From a checkpoint of a small multi-label image tagger: batches of 256, 13.5 epochs.
Rows from block 3, named by matrix and row number. Rows with one number belong to one neuron. Each number is 200 + 30 x the weight over its row's rms, rounded and kept within 0 to 999. All counts start at 0. After the name is the row's rms in percent of the matrix's.
# fc1: MLP up (model.blocks.3.mlp.fc1.weight, 480x160), inputs 120-159
# fc2: MLP down (model.blocks.3.mlp.fc2.weight, 160x480, transposed), outputs 120-159
fc1.205,100,251,160,181,191,240,206,134,200,161,163,165,192,185,195,170,151,242,239,229,185,196,169,163,176,158,215,175,215,195,146,189,218,205,222,253,248,182,224,153,210
fc2.205,093,237,191,211,232,196,188,222,176,182,262,192,155,221,260,255,196,168,164,192,194,232,220,238,201,227,252,162,176,183,177,196,211,238,206,184,227,185,178,182,241
fc1.206,093,232,230,191,194,221,205,207,184,225,249,155,182,150,255,187,186,210,174,210,241,180,192,230,196,215,233,175,265,171,137,195,241,188,155,190,235,208,227,233,241
fc2.206,095,214,184,223,236,173,190,205,207,158,154,144,197,229,169,196,245,189,203,233,187,153,231,154,191,236,174,242,214,234,183,171,219,179,165,177,144,187,192,224,271
fc1.207,098,174,198,210,228,240,184,142,241,189,198,190,164,211,171,198,220,245,222,151,234,179,254,227,231,189,245,237,250,200,237,256,204,170,222,203,171,167,223,188,253
fc2.207,096,206,210,224,236,260,206,206,259,211,200,200,217,158,201,257,219,217,187,227,170,198,186,172,167,161,175,182,208,215,196,244,236,196,163,235,252,179,191,249,160
fc1.208,108,187,153,235,230,179,173,129,228,242,186,164,234,168,125,224,182,171,233,171,192,232,255,208,224,181,171,243,231,201,195,219,213,223,190,241,213,255,216,221,210
fc2.208,105,187,203,179,262,218,134,205,197,166,256,239,160,189,255,217,155,155,177,208,207,202,255,207,217,225,172,176,183,201,176,241,218,221,192,167,270,217,168,165,198
fc1.209,101,191,186,204,225,152,195,174,159,238,169,248,258,209,216,233,160,165,198,168,179,167,213,198,194,217,235,214,172,224,200,200,227,160,228,187,217,189,203,163,205
fc2.209,099,249,176,199,191,217,150,215,177,175,235,201,180,197,184,245,200,206,227,169,169,202,158,217,179,159,209,192,208,166,171,230,221,206,251,185,180,239,216,183,260
fc1.210,105,246,168,239,215,175,197,222,211,225,216,175,192,223,201,227,195,137,196,243,179,238,208,215,206,197,173,124,215,222,171,157,203,240,169,237,219,218,231,191,186
fc2.210,106,163,254,213,206,214,223,248,241,221,168,220,235,207,208,215,205,176,164,219,188,173,216,169,195,220,223,192,229,176,187,220,250,192,197,220,203,228,223,218,265
fc1.211,107,251,214,182,178,152,187,177,165,190,205,214,195,179,209,204,239,167,231,189,191,202,238,237,167,201,183,203,156,196,253,225,145,213,217,194,143,189,173,241,177
fc2.211,102,158,180,205,156,157,194,181,175,206,240,237,235,201,206,242,198,211,217,154,164,194,209,216,215,220,199,199,225,243,196,226,235,150,238,172,163,188,169,241,190
fc1.212,097,190,201,232,170,231,213,124,117,196,234,225,237,221,160,191,194,217,232,196,242,264,212,185,198,178,231,221,239,195,206,206,218,255,223,175,179,190,200,148,197
fc2.212,096,202,181,195,214,205,158,140,207,238,225,172,223,201,170,152,151,225,188,212,193,197,168,216,220,174,218,244,214,162,153,170,162,214,203,190,174,173,217,159,173
fc1.213,106,186,254,252,149,200,235,192,163,272,187,183,204,173,163,203,212,173,211,230,198,256,229,205,183,224,237,237,187,181,154,249,161,210,196,219,242,215,188,135,183
fc2.213,101,201,212,188,185,249,196,200,182,216,203,230,140,189,180,178,208,226,221,207,181,176,195,197,174,238,263,242,184,208,196,198,225,145,194,155,212,165,243,256,161
fc1.214,095,194,212,188,218,185,248,206,230,200,163,178,164,205,256,201,209,148,225,282,215,155,189,163,168,122,201,256,212,244,178,167,179,163,225,225,208,213,203,230,207
fc2.214,097,153,248,207,216,221,259,251,188,183,157,196,173,226,218,182,189,197,145,226,149,183,176,184,201,149,233,147,195,172,221,211,197,211,157,168,252,185,213,191,176
fc1.215,103,240,200,202,196,207,212,215,179,230,274,232,198,173,195,214,172,252,181,189,172,224,256,203,217,200,205,171,200,212,124,212,197,182,207,190,160,218,233,153,195
fc2.215,092,250,165,161,224,163,222,245,196,215,146,185,246,184,215,219,189,246,199,174,202,150,181,197,222,201,159,178,180,242,213,185,192,219,238,207,211,256,180,175,209
fc1.219,094,215,155,230,225,159,174,206,223,221,200,232,195,248,220,216,162,210,217,202,220,169,161,218,231,182,202,188,213,184,234,220,193,227,210,222,165,168,187,223,183
fc2.219,094,237,219,184,235,185,247,191,206,145,163,164,262,192,166,160,206,229,248,195,249,176,225,242,219,225,191,246,236,198,226,169,212,218,164,183,218,224,236,184,235
fc1.220,091,247,195,230,178,197,205,247,197,173,232,196,219,181,234,187,160,155,197,215,216,171,162,231,163,171,229,165,212,147,162,200,201,192,139,162,200,214,259,196,199
fc2.220,091,181,172,152,210,160,171,165,245,164,168,139,222,228,148,213,162,206,194,229,210,211,194,243,179,229,231,173,216,212,195,196,197,237,174,182,210,209,153,203,238
fc1.221,098,189,189,244,140,206,165,198,168,257,218,128,187,218,239,216,157,199,243,273,216,232,160,224,198,189,167,134,212,243,187,227,210,172,179,209,196,173,159,196,166
fc2.221,091,177,221,242,197,171,197,220,224,177,185,237,209,197,183,213,182,215,170,200,205,231,230,173,228,208,251,211,274,236,192,237,253,207,210,223,213,181,231,246,221
fc1.222,101,155,217,159,214,233,219,178,255,235,227,213,210,214,241,183,216,205,209,226,206,186,191,154,248,225,234,230,220,195,217,194,208,200,194,210,184,202,152,179,158
fc2.222,096,181,190,189,204,205,193,224,148,211,263,173,177,237,253,244,229,260,176,209,197,166,224,155,175,188,249,210,216,216,187,223,230,182,185,233,184,179,135,207,229
fc1.223,103,176,171,204,205,169,180,126,229,205,239,214,200,146,242,159,150,199,198,218,187,256,234,154,230,202,193,189,210,258,191,253,214,156,225,202,204,209,221,156,164
fc2.223,109,144,244,181,248,201,181,168,195,184,154,230,247,208,178,184,191,148,193,216,249,169,261,162,224,210,173,171,193,183,226,156,233,191,178,172,209,171,179,215,208
fc1.224,112,219,205,179,187,224,194,155,141,182,198,176,179,197,175,251,198,205,186,211,261,235,177,224,207,146,168,170,212,203,194,211,193,203,176,191,207,193,239,169,222
fc2.224,108,224,195,254,200,235,181,188,204,193,219,168,156,197,187,167,172,258,226,189,166,235,150,200,203,211,236,213,221,179,137,180,194,231,191,221,142,210,223,155,229
fc1.225,097,198,178,163,225,182,172,220,249,165,200,157,215,192,183,219,225,204,194,214,220,136,246,198,190,181,214,231,255,193,237,262,196,168,222,171,218,233,181,223,173
fc2.225,095,241,246,198,205,250,195,239,216,214,167,257,184,171,188,186,219,179,212,241,162,167,214,177,243,219,193,178,188,218,154,212,154,168,163,150,232,203,181,219,174
fc1.226,098,180,246,253,179,229,191,185,156,223,213,141,239,233,184,243,215,236,230,220,227,248,159,228,249,216,210,229,266,215,162,215,145,222,206,158,237,204,153,199,190
fc2.226,090,173,205,201,236,142,204,186,179,200,199,246,205,188,190,172,224,210,190,182,181,179,191,222,230,171,217,231,190,130,213,171,227,238,238,243,238,226,158,204,182
fc1.227,097,226,167,185,178,189,157,179,246,196,166,262,243,202,138,206,216,155,208,156,212,250,233,158,243,153,223,209,243,194,244,212,170,170,176,172,163,191,151,213,124
fc2.227,089,230,192,160,211,225,225,158,223,201,221,163,204,197,226,255,189,175,178,211,189,235,238,240,173,234,231,156,178,154,195,145,265,213,237,233,147,232,211,192,179
fc1.228,087,206,251,211,197,207,147,198,234,185,184,210,239,148,167,227,122,221,208,236,269,194,215,235,203,167,228,172,181,244,195,147,178,242,226,193,172,206,197,193,210
fc2.228,082,168,175,154,209,194,199,203,256,171,187,225,221,159,172,242,182,157,226,154,223,188,244,200,191,211,182,161,226,199,265,208,161,256,156,166,180,197,195,179,235
fc1.229,090,189,210,214,184,182,211,204,170,233,205,223,207,169,214,215,161,157,162,247,211,213,161,233,200,171,194,201,190,218,221,197,183,149,219,176,172,260,222,236,209
fc2.229,091,212,217,172,219,202,219,228,254,185,181,206,233,172,249,202,236,148,195,193,261,217,196,189,235,196,152,164,244,224,259,195,186,202,170,165,160,245,167,235,210
fc1.230,104,185,249,206,208,212,210,167,219,156,206,230,217,179,224,260,218,182,235,199,219,163,232,210,229,191,222,171,225,189,214,167,231,172,177,169,234,181,242,215,215
fc2.230,105,201,152,213,182,219,219,195,184,233,179,193,194,155,244,213,166,156,150,221,201,214,217,159,176,156,172,236,234,196,234,210,224,201,159,133,228,147,201,251,172
fc1.232,094,170,171,178,200,234,177,184,199,234,153,198,190,240,147,171,232,179,187,200,214,228,144,176,243,222,195,234,235,200,224,232,241,205,229,202,216,229,159,233,224
fc2.232,092,231,196,187,206,190,227,211,227,138,226,211,169,165,189,179,190,200,207,149,228,183,172,217,161,215,200,233,139,147,161,173,263,237,210,240,158,192,223,177,157
fc1.233,094,183,173,184,205,221,181,175,213,168,205,214,195,206,175,218,247,249,189,159,231,204,219,210,215,246,236,213,232,202,205,231,172,227,212,156,225,106,190,164,187
fc2.233,098,192,189,249,172,183,213,208,263,190,176,199,186,225,246,253,241,195,213,196,200,215,195,176,216,169,190,191,188,182,198,233,185,253,186,236,232,198,190,208,185
fc1.234,116,206,218,251,234,218,230,164,171,180,207,179,192,150,215,200,235,230,193,200,183,287,234,208,182,220,204,147,197,230,183,216,196,189,219,207,219,210,240,169,197
fc2.234,123,188,159,181,261,142,162,230,179,215,167,207,267,233,191,177,171,245,170,182,238,142,206,181,202,191,169,240,150,219,241,198,172,207,171,239,262,235,206,231,162
fc1.235,092,207,193,261,226,139,206,198,226,167,246,177,233,156,252,207,155,135,157,196,222,191,192,243,160,242,208,227,222,188,214,226,206,241,159,226,180,200,141,244,244
fc2.235,093,264,246,210,173,240,153,162,187,218,169,216,154,185,203,137,163,180,206,224,209,241,203,206,191,274,249,219,163,191,200,152,240,224,214,193,158,231,213,215,210
fc1.236,103,177,157,194,175,199,169,231,203,221,191,199,216,245,247,196,241,153,261,213,204,208,152,178,185,211,214,155,177,217,166,195,180,186,216,222,154,124,190,225,217
fc2.236,102,187,226,224,138,197,197,174,161,228,166,206,171,213,215,218,168,154,164,149,230,212,238,194,195,174,232,258,218,219,185,179,243,238,222,225,183,188,205,200,226
fc1.237,104,236,184,253,164,206,171,180,149,198,204,226,189,217,188,227,168,154,187,231,241,227,152,195,180,192,196,191,192,227,222,213,215,167,218,223,197,213,169,207,167
fc2.237,106,222,252,212,195,181,222,246,161,174,215,146,191,179,201,228,229,173,227,256,228,211,164,206,233,196,159,231,141,154,234,197,209,207,148,219,261,177,166,171,181
fc1.238,092,196,193,192,224,191,225,151,246,219,192,219,168,187,212,188,213,200,228,244,160,193,254,213,189,202,163,152,213,225,218,163,137,153,234,223,176,215,219,191,205
fc2.238,085,254,173,192,225,221,198,178,219,190,165,180,237,219,202,207,191,248,188,203,192,146,152,243,161,163,164,187,185,183,188,217,205,236,191,196,246,239,253,218,142
fc1.239,096,196,176,168,160,236,140,222,196,216,179,234,199,213,146,181,200,198,183,232,188,201,247,215,228,155,221,180,201,239,156,200,181,157,201,250,159,206,192,208,227
fc2.239,086,183,181,245,166,251,231,214,221,254,185,195,219,162,235,211,205,193,202,228,254,205,252,214,173,215,209,164,201,237,195,186,184,171,159,185,171,230,185,183,229
fc1.240,092,134,225,207,150,186,225,191,165,256,266,232,195,191,186,206,191,233,203,187,241,157,190,220,174,179,200,195,227,191,185,246,199,245,162,173,211,132,170,172,200
fc2.240,091,153,184,214,172,239,233,190,236,196,243,132,209,167,201,237,211,224,215,210,228,204,172,182,197,230,166,241,180,167,180,233,248,273,170,228,213,208,167,218,186
fc1.241,091,229,208,254,226,164,187,221,162,230,206,234,178,212,205,154,214,163,183,220,219,201,206,233,186,188,152,205,215,206,217,163,168,185,186,152,179,165,197,233,192
fc2.241,098,185,186,194,160,220,232,166,201,194,230,152,220,229,237,243,227,232,161,160,196,186,210,214,258,167,183,196,178,215,157,243,192,189,238,216,200,205,218,169,201
fc1.242,093,214,219,194,228,175,195,200,230,201,194,170,203,201,165,244,227,148,232,246,233,140,124,188,183,151,184,226,261,169,238,172,205,225,218,191,206,174,220,215,172
fc2.242,099,209,222,174,263,194,232,234,228,198,225,172,191,207,181,202,175,161,236,242,177,193,201,154,183,203,175,233,228,194,248,183,157,227,138,195,279,245,206,191,200
fc1.243,108,225,182,241,213,147,193,193,146,233,197,207,198,211,124,196,214,155,201,251,228,204,220,235,242,154,191,248,160,243,181,221,184,142,184,189,195,266,223,199,226
fc2.243,119,169,237,198,153,208,165,200,237,173,167,218,236,178,271,205,232,136,177,265,235,226,197,160,248,184,156,220,183,201,183,212,246,196,216,243,196,213,215,220,224
fc1.244,091,232,196,236,203,193,189,159,231,225,242,232,184,209,176,205,217,228,232,159,225,192,225,195,168,255,189,165,228,216,160,174,223,213,168,176,201,140,153,180,202
fc2.244,088,144,177,198,195,224,168,241,202,188,169,164,247,168,253,241,214,153,181,238,238,228,187,222,236,204,164,162,215,218,199,172,206,248,164,190,223,149,185,192,224
fc1.245,101,196,182,166,170,237,233,178,191,234,183,153,181,187,232,239,184,192,179,287,222,183,251,163,158,192,163,156,222,217,184,154,174,187,208,171,247,155,186,217,160
fc2.245,105,163,231,238,159,207,263,220,239,204,207,142,259,188,167,189,152,253,211,198,236,199,202,251,166,216,190,226,150,180,196,203,221,215,186,271,219,250,253,186,133
fc1.247,109,180,182,226,206,175,199,227,177,229,219,175,202,185,226,221,162,162,191,221,240,169,183,203,193,205,190,182,196,218,149,214,177,219,160,199,192,230,217,204,208
fc2.247,100,226,236,164,221,179,177,202,222,174,178,176,194,170,222,170,185,246,187,160,188,225,190,185,198,168,133,138,196,172,170,186,222,198,195,245,212,225,166,168,130
fc1.248,100,203,246,166,214,148,115,190,201,241,188,247,210,251,145,186,246,169,237,186,245,145,155,195,240,235,197,196,218,215,255,220,167,215,231,197,210,140,172,251,202
fc2.248,102,185,246,238,230,212,152,263,246,187,192,185,212,223,209,204,231,231,230,185,205,188,213,216,184,207,195,212,165,165,168,174,239,196,159,239,244,213,193,213,221
fc1.249,099,204,203,170,174,191,179,157,268,154,192,132,199,160,177,262,208,193,180,190,241,227,202,209,152,181,221,180,260,182,165,226,214,189,223,241,238,206,235,232,226
fc2.249,103,206,187,195,199,162,224,183,200,207,172,164,166,150,192,257,202,201,196,198,194,217,206,148,242,221,234,162,250,195,227,186,193,178,163,155,213,220,200,163,181
fc1.250,095,260,227,201,186,148,234,159,184,208,165,232,214,178,167,218,187,180,275,198,217,188,182,168,240,174,171,187,176,197,250,207,174,175,207,235,207,183,193,202,208
fc2.250,086,191,221,203,170,194,204,238,141,207,182,250,227,199,223,171,249,227,173,176,227,163,209,185,169,207,230,178,240,190,226,252,216,173,215,195,212,147,193,247,248
fc1.253,101,203,151,245,220,186,149,158,252,163,182,212,186,222,171,162,186,170,183,182,235,235,169,183,246,233,190,217,213,206,241,144,212,167,170,143,224,197,142,218,147
fc2.253,100,212,186,237,172,205,166,199,212,195,187,225,154,186,243,198,176,191,212,210,162,229,173,215,166,186,231,169,233,222,187,241,156,230,225,197,188,178,209,241,167
fc1.254,100,185,200,188,212,187,154,165,136,162,230,167,236,231,179,269,194,203,203,162,163,215,215,220,228,152,237,246,186,248,230,201,226,206,208,197,186,143,250,181,204
fc2.254,099,131,241,245,203,194,149,171,188,184,249,188,228,175,198,233,164,224,189,218,168,183,189,195,243,211,195,183,171,210,213,203,185,226,189,181,184,226,266,235,190
fc1.255,092,217,225,211,178,208,183,176,154,229,184,176,245,211,209,177,186,96,189,198,231,212,144,228,185,204,201,235,274,211,222,213,230,178,187,212,202,178,174,237,139
fc2.255,098,247,170,154,187,185,183,219,221,220,157,240,168,190,170,176,215,199,184,238,250,228,233,163,207,177,156,184,138,198,237,172,230,187,164,182,215,225,230,227,160
fc1.256,094,176,187,160,194,202,176,213,217,159,248,245,212,227,187,181,216,185,172,203,221,166,204,172,223,226,209,238,212,246,237,210,193,169,249,171,205,226,178,221,198
fc2.256,095,174,211,172,157,233,190,234,245,129,246,213,216,167,204,190,183,206,222,233,181,164,226,214,196,234,210,154,212,192,199,238,179,237,236,271,160,233,211,164,146
fc1.257,091,205,171,187,146,151,150,192,209,209,151,215,211,170,178,241,138,184,250,157,241,229,206,223,243,198,185,172,161,195,239,213,232,205,192,218,261,158,173,241,245
fc2.257,087,190,198,175,209,259,215,172,177,185,215,165,227,232,210,159,193,219,208,198,194,232,185,202,159,212,241,169,170,175,200,172,170,163,241,180,206,190,256,187,179
fc1.258,097,195,191,166,210,191,142,245,238,194,240,254,189,179,184,154,211,162,200,192,245,168,129,227,199,214,225,246,177,182,188,212,221,242,190,198,217,223,183,239,193
fc2.258,089,204,242,220,171,224,227,226,256,169,211,211,211,177,210,214,155,230,215,159,227,162,137,254,196,178,221,208,162,247,145,221,206,238,206,191,225,218,182,187,147
fc1.260,099,234,167,157,175,182,146,180,173,158,242,250,230,210,214,218,190,207,164,179,198,173,143,180,213,173,200,228,207,214,226,179,188,190,200,195,221,186,160,200,158
fc2.260,102,249,176,198,206,148,215,156,245,169,217,214,232,228,182,201,213,272,224,214,148,173,227,229,191,228,167,233,170,180,191,124,193,177,186,221,220,211,232,194,195
fc1.261,098,173,161,213,188,199,202,185,244,164,196,225,249,221,173,180,160,151,219,235,226,185,165,224,188,223,176,173,216,181,240,191,155,221,201,192,226,199,154,229,165
fc2.261,098,188,250,194,225,178,194,226,237,131,166,233,169,213,186,228,181,172,168,150,168,227,192,245,148,187,230,148,174,189,236,160,236,258,227,214,168,225,219,243,237
fc1.262,097,266,219,158,253,186,219,190,179,185,208,239,186,215,185,201,185,221,220,167,221,180,175,204,180,210,211,166,174,187,203,260,246,180,184,171,165,226,200,168,144
fc2.262,100,175,211,207,202,173,231,235,172,164,226,153,225,220,144,178,163,231,213,191,234,151,198,178,182,165,196,209,166,200,250,166,209,207,199,208,220,181,199,224,173
fc1.263,115,190,203,262,176,180,193,200,186,221,290,221,189,201,171,208,197,202,187,188,215,192,215,215,213,253,240,207,151,161,159,232,200,233,151,159,250,225,206,201,229
fc2.263,112,190,163,165,229,169,226,225,217,192,180,191,226,203,135,149,195,186,175,226,254,145,198,183,195,167,191,218,195,230,203,177,191,234,148,201,206,221,158,181,195
fc1.266,092,211,174,254,181,229,203,171,238,257,224,226,232,198,214,220,192,140,237,262,205,210,201,226,200,152,195,212,168,262,220,230,166,170,204,182,182,176,186,200,244
fc2.266,088,167,220,173,177,173,186,196,248,205,184,174,204,201,164,231,219,231,193,216,184,201,251,162,199,186,248,171,182,227,239,172,207,212,230,169,214,151,224,257,234
fc1.268,093,200,171,154,206,220,186,168,254,203,172,223,230,213,229,225,181,216,206,178,218,180,193,167,189,191,188,183,223,196,198,249,214,139,193,212,234,219,206,155,217
fc2.268,088,208,175,215,194,195,199,141,251,242,181,179,190,234,203,186,194,248,183,219,231,158,165,185,194,188,256,190,217,218,212,199,224,155,178,220,192,200,233,180,214
fc1.270,095,204,171,220,185,178,180,208,132,196,179,184,242,189,206,228,188,193,238,203,201,187,210,204,183,204,172,149,230,222,181,231,186,160,147,167,178,170,221,184,226
fc2.270,099,181,182,248,200,222,227,169,182,171,236,227,199,201,234,213,164,213,150,218,158,237,249,234,176,222,215,199,204,183,169,198,215,194,246,197,156,186,192,232,215
fc1.271,096,238,175,162,169,189,209,159,265,135,160,199,209,180,213,201,176,205,191,202,159,182,187,224,208,197,239,199,200,166,206,152,152,164,206,198,176,254,179,233,191
fc2.271,091,246,215,209,221,221,202,204,214,217,268,165,173,218,191,170,177,249,194,150,214,187,229,211,193,208,170,218,211,179,175,192,175,161,208,231,218,169,211,193,188
fc1.272,114,274,224,239,221,227,193,165,213,152,202,161,180,194,202,272,163,226,222,184,196,180,180,180,236,171,233,189,256,245,162,223,203,163,193,212,190,176,228,223,217
fc2.272,119,166,194,213,176,189,181,170,157,207,217,210,176,175,198,266,260,163,148,148,195,208,197,212,204,206,256,224,268,209,239,236,218,162,252,138,190,177,171,231,241
fc1.273,118,200,212,263,161,196,163,164,181,200,206,217,213,200,161,222,195,188,227,232,239,191,265,220,189,181,154,218,168,207,235,211,227,215,221,182,184,190,200,162,199
fc2.273,125,230,216,207,174,270,188,229,208,180,183,157,184,173,236,227,215,226,260,231,175,199,217,204,194,194,232,148,219,178,136,187,237,201,205,249,201,198,249,199,177
fc1.274,107,210,226,230,222,191,166,139,193,270,205,243,204,185,246,242,177,189,184,242,165,201,251,188,184,205,181,193,251,233,213,215,212,228,252,221,255,220,158,194,169
fc2.274,108,148,261,236,222,178,232,183,208,163,198,199,249,157,170,189,135,241,182,218,144,224,201,239,210,193,213,154,222,140,195,215,197,245,206,249,177,236,279,170,211
fc1.275,102,133,188,238,234,181,190,171,162,199,231,229,214,188,189,194,227,159,187,207,204,152,170,189,177,193,201,166,225,230,250,157,147,191,204,264,180,187,158,182,226
fc2.275,099,184,217,175,185,233,268,188,204,188,244,228,257,178,136,197,187,175,155,190,195,202,245,185,208,217,202,246,230,243,208,199,215,179,230,175,212,170,155,212,222
fc1.276,115,191,215,178,183,177,209,212,242,208,267,228,218,141,223,203,177,221,182,212,251,195,212,138,148,156,214,238,150,241,190,226,213,175,207,162,226,229,165,160,220
fc2.276,139,177,189,201,139,182,201,191,176,251,166,159,244,164,223,215,244,170,171,217,258,189,222,154,167,168,230,219,243,220,165,262,215,166,220,182,218,174,179,245,219
fc1.277,106,216,181,206,184,213,194,187,168,186,153,227,193,201,250,218,214,142,233,230,214,165,200,223,180,220,160,157,203,223,270,221,149,210,216,207,161,200,214,221,157
fc2.277,102,234,254,175,181,199,225,215,151,247,190,196,223,224,176,160,179,162,201,213,204,219,204,155,202,170,150,231,236,222,200,184,176,247,195,169,173,221,203,188,181
fc1.281,086,205,197,248,139,205,172,221,166,196,208,168,170,201,211,191,165,190,243,201,197,201,186,154,185,145,235,156,245,230,190,255,224,219,186,150,258,183,187,211,229
fc2.281,083,148,168,255,188,244,217,208,219,166,185,211,179,236,203,132,178,159,222,152,174,236,192,223,213,250,204,254,215,161,230,234,186,247,226,195,183,200,202,207,168
fc1.282,100,244,220,228,179,210,198,177,218,201,183,171,211,256,247,221,190,190,153,213,236,229,190,217,231,142,212,190,191,260,185,238,231,200,197,125,223,195,209,149,198
fc2.282,105,192,236,154,231,152,180,216,198,213,201,185,195,204,141,152,242,178,236,255,212,228,192,192,199,233,207,254,232,218,218,208,181,199,174,146,207,188,160,257,227
fc1.283,091,178,244,207,214,239,214,219,158,191,205,191,196,245,148,236,183,180,166,184,171,210,197,208,178,192,210,228,230,175,226,214,248,212,242,235,215,209,184,201,229
fc2.283,091,192,177,158,190,160,255,163,194,193,190,202,231,201,174,142,213,252,184,164,234,216,185,252,140,195,155,247,196,182,196,222,211,272,202,202,187,201,184,221,233
fc1.284,101,187,147,168,153,230,179,175,192,183,218,236,205,228,168,161,190,225,224,233,193,298,204,209,234,217,189,209,116,234,169,205,200,207,196,158,198,172,182,169,155
fc2.284,107,247,251,169,263,165,240,208,223,172,214,184,204,168,209,236,177,191,204,207,167,181,241,160,245,188,192,220,170,200,218,208,193,204,182,220,242,206,214,192,177
fc1.287,103,257,158,198,168,180,196,177,264,154,181,185,230,145,230,196,202,229,173,229,222,215,175,244,189,230,211,223,229,151,235,220,173,189,153,199,250,183,181,216,153
fc2.287,100,229,179,219,157,222,174,149,213,221,228,240,152,181,198,209,192,166,246,181,221,236,190,200,242,175,202,160,264,223,222,166,210,210,240,209,211,149,220,183,215
fc1.288,107,190,186,209,145,196,200,199,152,245,114,179,243,187,227,276,224,218,200,229,187,259,219,199,210,148,156,178,200,187,238,176,151,177,219,187,202,217,215,152,202
fc2.288,101,237,233,228,251,177,230,195,214,156,151,163,191,184,165,202,166,230,197,184,155,166,179,217,235,235,213,219,177,204,207,141,214,233,202,244,165,258,232,167,187
fc1.289,086,151,181,193,153,211,174,219,159,136,212,170,195,173,145,172,211,150,196,235,238,198,206,228,249,228,177,154,214,199,208,211,242,181,188,219,237,218,229,212,161
fc2.289,088,207,189,192,200,200,151,200,222,203,244,139,184,259,194,182,233,190,172,172,151,169,162,243,175,160,161,233,178,182,220,176,217,179,186,230,183,151,184,172,247
fc1.290,094,170,230,198,138,184,210,193,182,162,262,234,249,228,172,187,194,219,188,204,240,196,165,205,175,190,176,265,181,244,137,215,154,176,177,169,192,212,182,206,219
fc2.290,088,178,165,205,172,150,234,236,218,222,171,177,147,246,173,225,195,180,181,200,180,174,194,229,165,217,228,205,223,188,237,199,226,216,221,173,234,207,236,156,208
fc1.291,097,237,194,184,173,170,222,188,206,180,191,214,200,177,127,180,162,172,243,225,189,187,182,233,171,220,236,160,258,198,193,168,173,210,242,200,233,237,228,161,169
fc2.291,087,192,249,179,161,166,184,189,187,153,178,186,181,237,182,257,235,186,179,171,227,155,173,140,262,163,224,203,148,216,217,227,188,229,231,149,197,181,211,208,152
fc1.292,101,162,204,224,177,185,182,204,147,261,212,228,251,261,154,213,224,192,218,214,230,245,139,180,181,172,210,183,200,163,246,218,189,235,180,171,195,202,148,193,194
fc2.292,102,160,170,147,181,178,174,248,211,208,185,209,212,166,215,251,225,160,186,244,233,217,192,213,229,225,160,169,201,215,221,244,202,208,151,165,262,185,149,227,189
fc1.293,101,208,184,171,158,203,149,158,242,181,202,217,228,172,217,182,188,239,143,231,201,184,224,207,219,191,217,191,240,226,214,224,245,181,167,199,203,145,209,202,190
fc2.293,103,172,235,165,219,206,261,240,193,176,218,187,197,156,142,227,206,202,228,223,235,187,248,164,200,196,162,231,224,241,226,181,195,205,213,179,168,194,219,229,281
fc1.294,112,181,192,220,198,244,194,207,208,155,184,216,246,194,216,243,223,181,227,219,202,170,186,231,236,187,220,228,169,186,148,243,231,163,218,206,189,243,259,165,231
fc2.294,114,221,177,219,181,223,189,194,228,115,255,196,215,222,182,188,187,188,170,205,180,207,221,204,185,214,163,219,211,156,234,188,236,225,199,222,242,238,235,215,180
fc1.295,109,228,223,196,221,196,191,174,202,178,276,211,181,153,227,204,185,253,184,178,200,242,220,161,240,204,164,209,146,216,167,246,224,168,210,161,222,228,187,180,221
fc2.295,104,230,244,156,203,130,245,212,199,219,127,190,194,222,149,163,213,198,176,213,255,183,176,167,230,188,185,204,227,244,212,163,194,238,184,231,216,195,199,201,247
fc1.296,095,136,202,237,174,161,159,160,228,245,183,182,195,185,160,184,169,203,176,208,246,156,231,190,161,222,183,180,223,205,159,248,207,257,213,224,197,145,166,221,226
fc2.296,091,178,196,227,201,182,250,193,251,233,171,243,203,195,200,273,259,133,151,213,197,233,231,228,130,180,166,210,173,158,194,168,185,194,217,184,205,207,177,215,191
fc1.297,096,279,162,239,139,219,223,141,183,147,189,199,218,197,155,180,125,156,184,180,234,163,273,219,165,187,159,203,235,193,188,181,172,247,195,176,225,202,174,155,196
fc2.297,090,209,184,187,159,166,209,143,232,180,245,216,183,237,164,181,217,237,222,199,172,155,201,254,153,231,206,240,200,199,212,170,186,195,178,192,208,212,192,248,161
fc1.298,103,202,218,266,233,172,214,187,164,223,169,140,207,168,168,203,192,201,165,250,192,210,197,200,206,188,197,208,171,234,188,244,177,214,174,176,163,189,143,212,195
fc2.298,113,191,154,252,193,191,206,213,168,242,206,218,193,215,199,175,193,181,226,188,180,213,225,240,191,203,232,229,182,207,179,221,165,221,221,194,185,179,188,196,177
fc1.299,095,214,214,220,210,224,227,152,234,175,232,168,235,155,231,157,230,200,209,175,216,265,247,231,203,168,182,191,188,213,218,208,214,242,232,153,206,168,182,209,230
fc2.299,090,187,177,248,199,193,208,143,249,161,217,193,185,230,223,186,196,216,150,189,212,204,182,173,158,197,199,203,173,198,241,187,238,225,216,241,220,209,244,181,167
fc1.300,101,158,194,192,197,191,189,191,181,233,257,163,179,174,181,232,181,220,156,224,234,194,190,211,233,267,202,276,175,222,173,186,213,186,202,184,210,198,236,155,213
fc2.300,091,209,206,192,257,123,191,247,238,162,167,199,214,206,183,176,192,199,205,215,211,138,204,190,165,226,223,243,220,235,183,231,171,193,208,251,166,223,206,179,144
fc1.301,093,232,196,226,187,199,148,211,210,208,269,145,247,227,225,232,222,206,175,159,221,198,173,256,168,226,200,168,244,182,231,209,208,147,227,220,228,234,211,206,230
fc2.301,083,196,174,147,230,161,210,152,203,158,191,182,215,188,215,234,173,230,187,211,163,162,189,207,198,239,200,178,169,166,244,160,199,228,182,250,172,187,160,171,137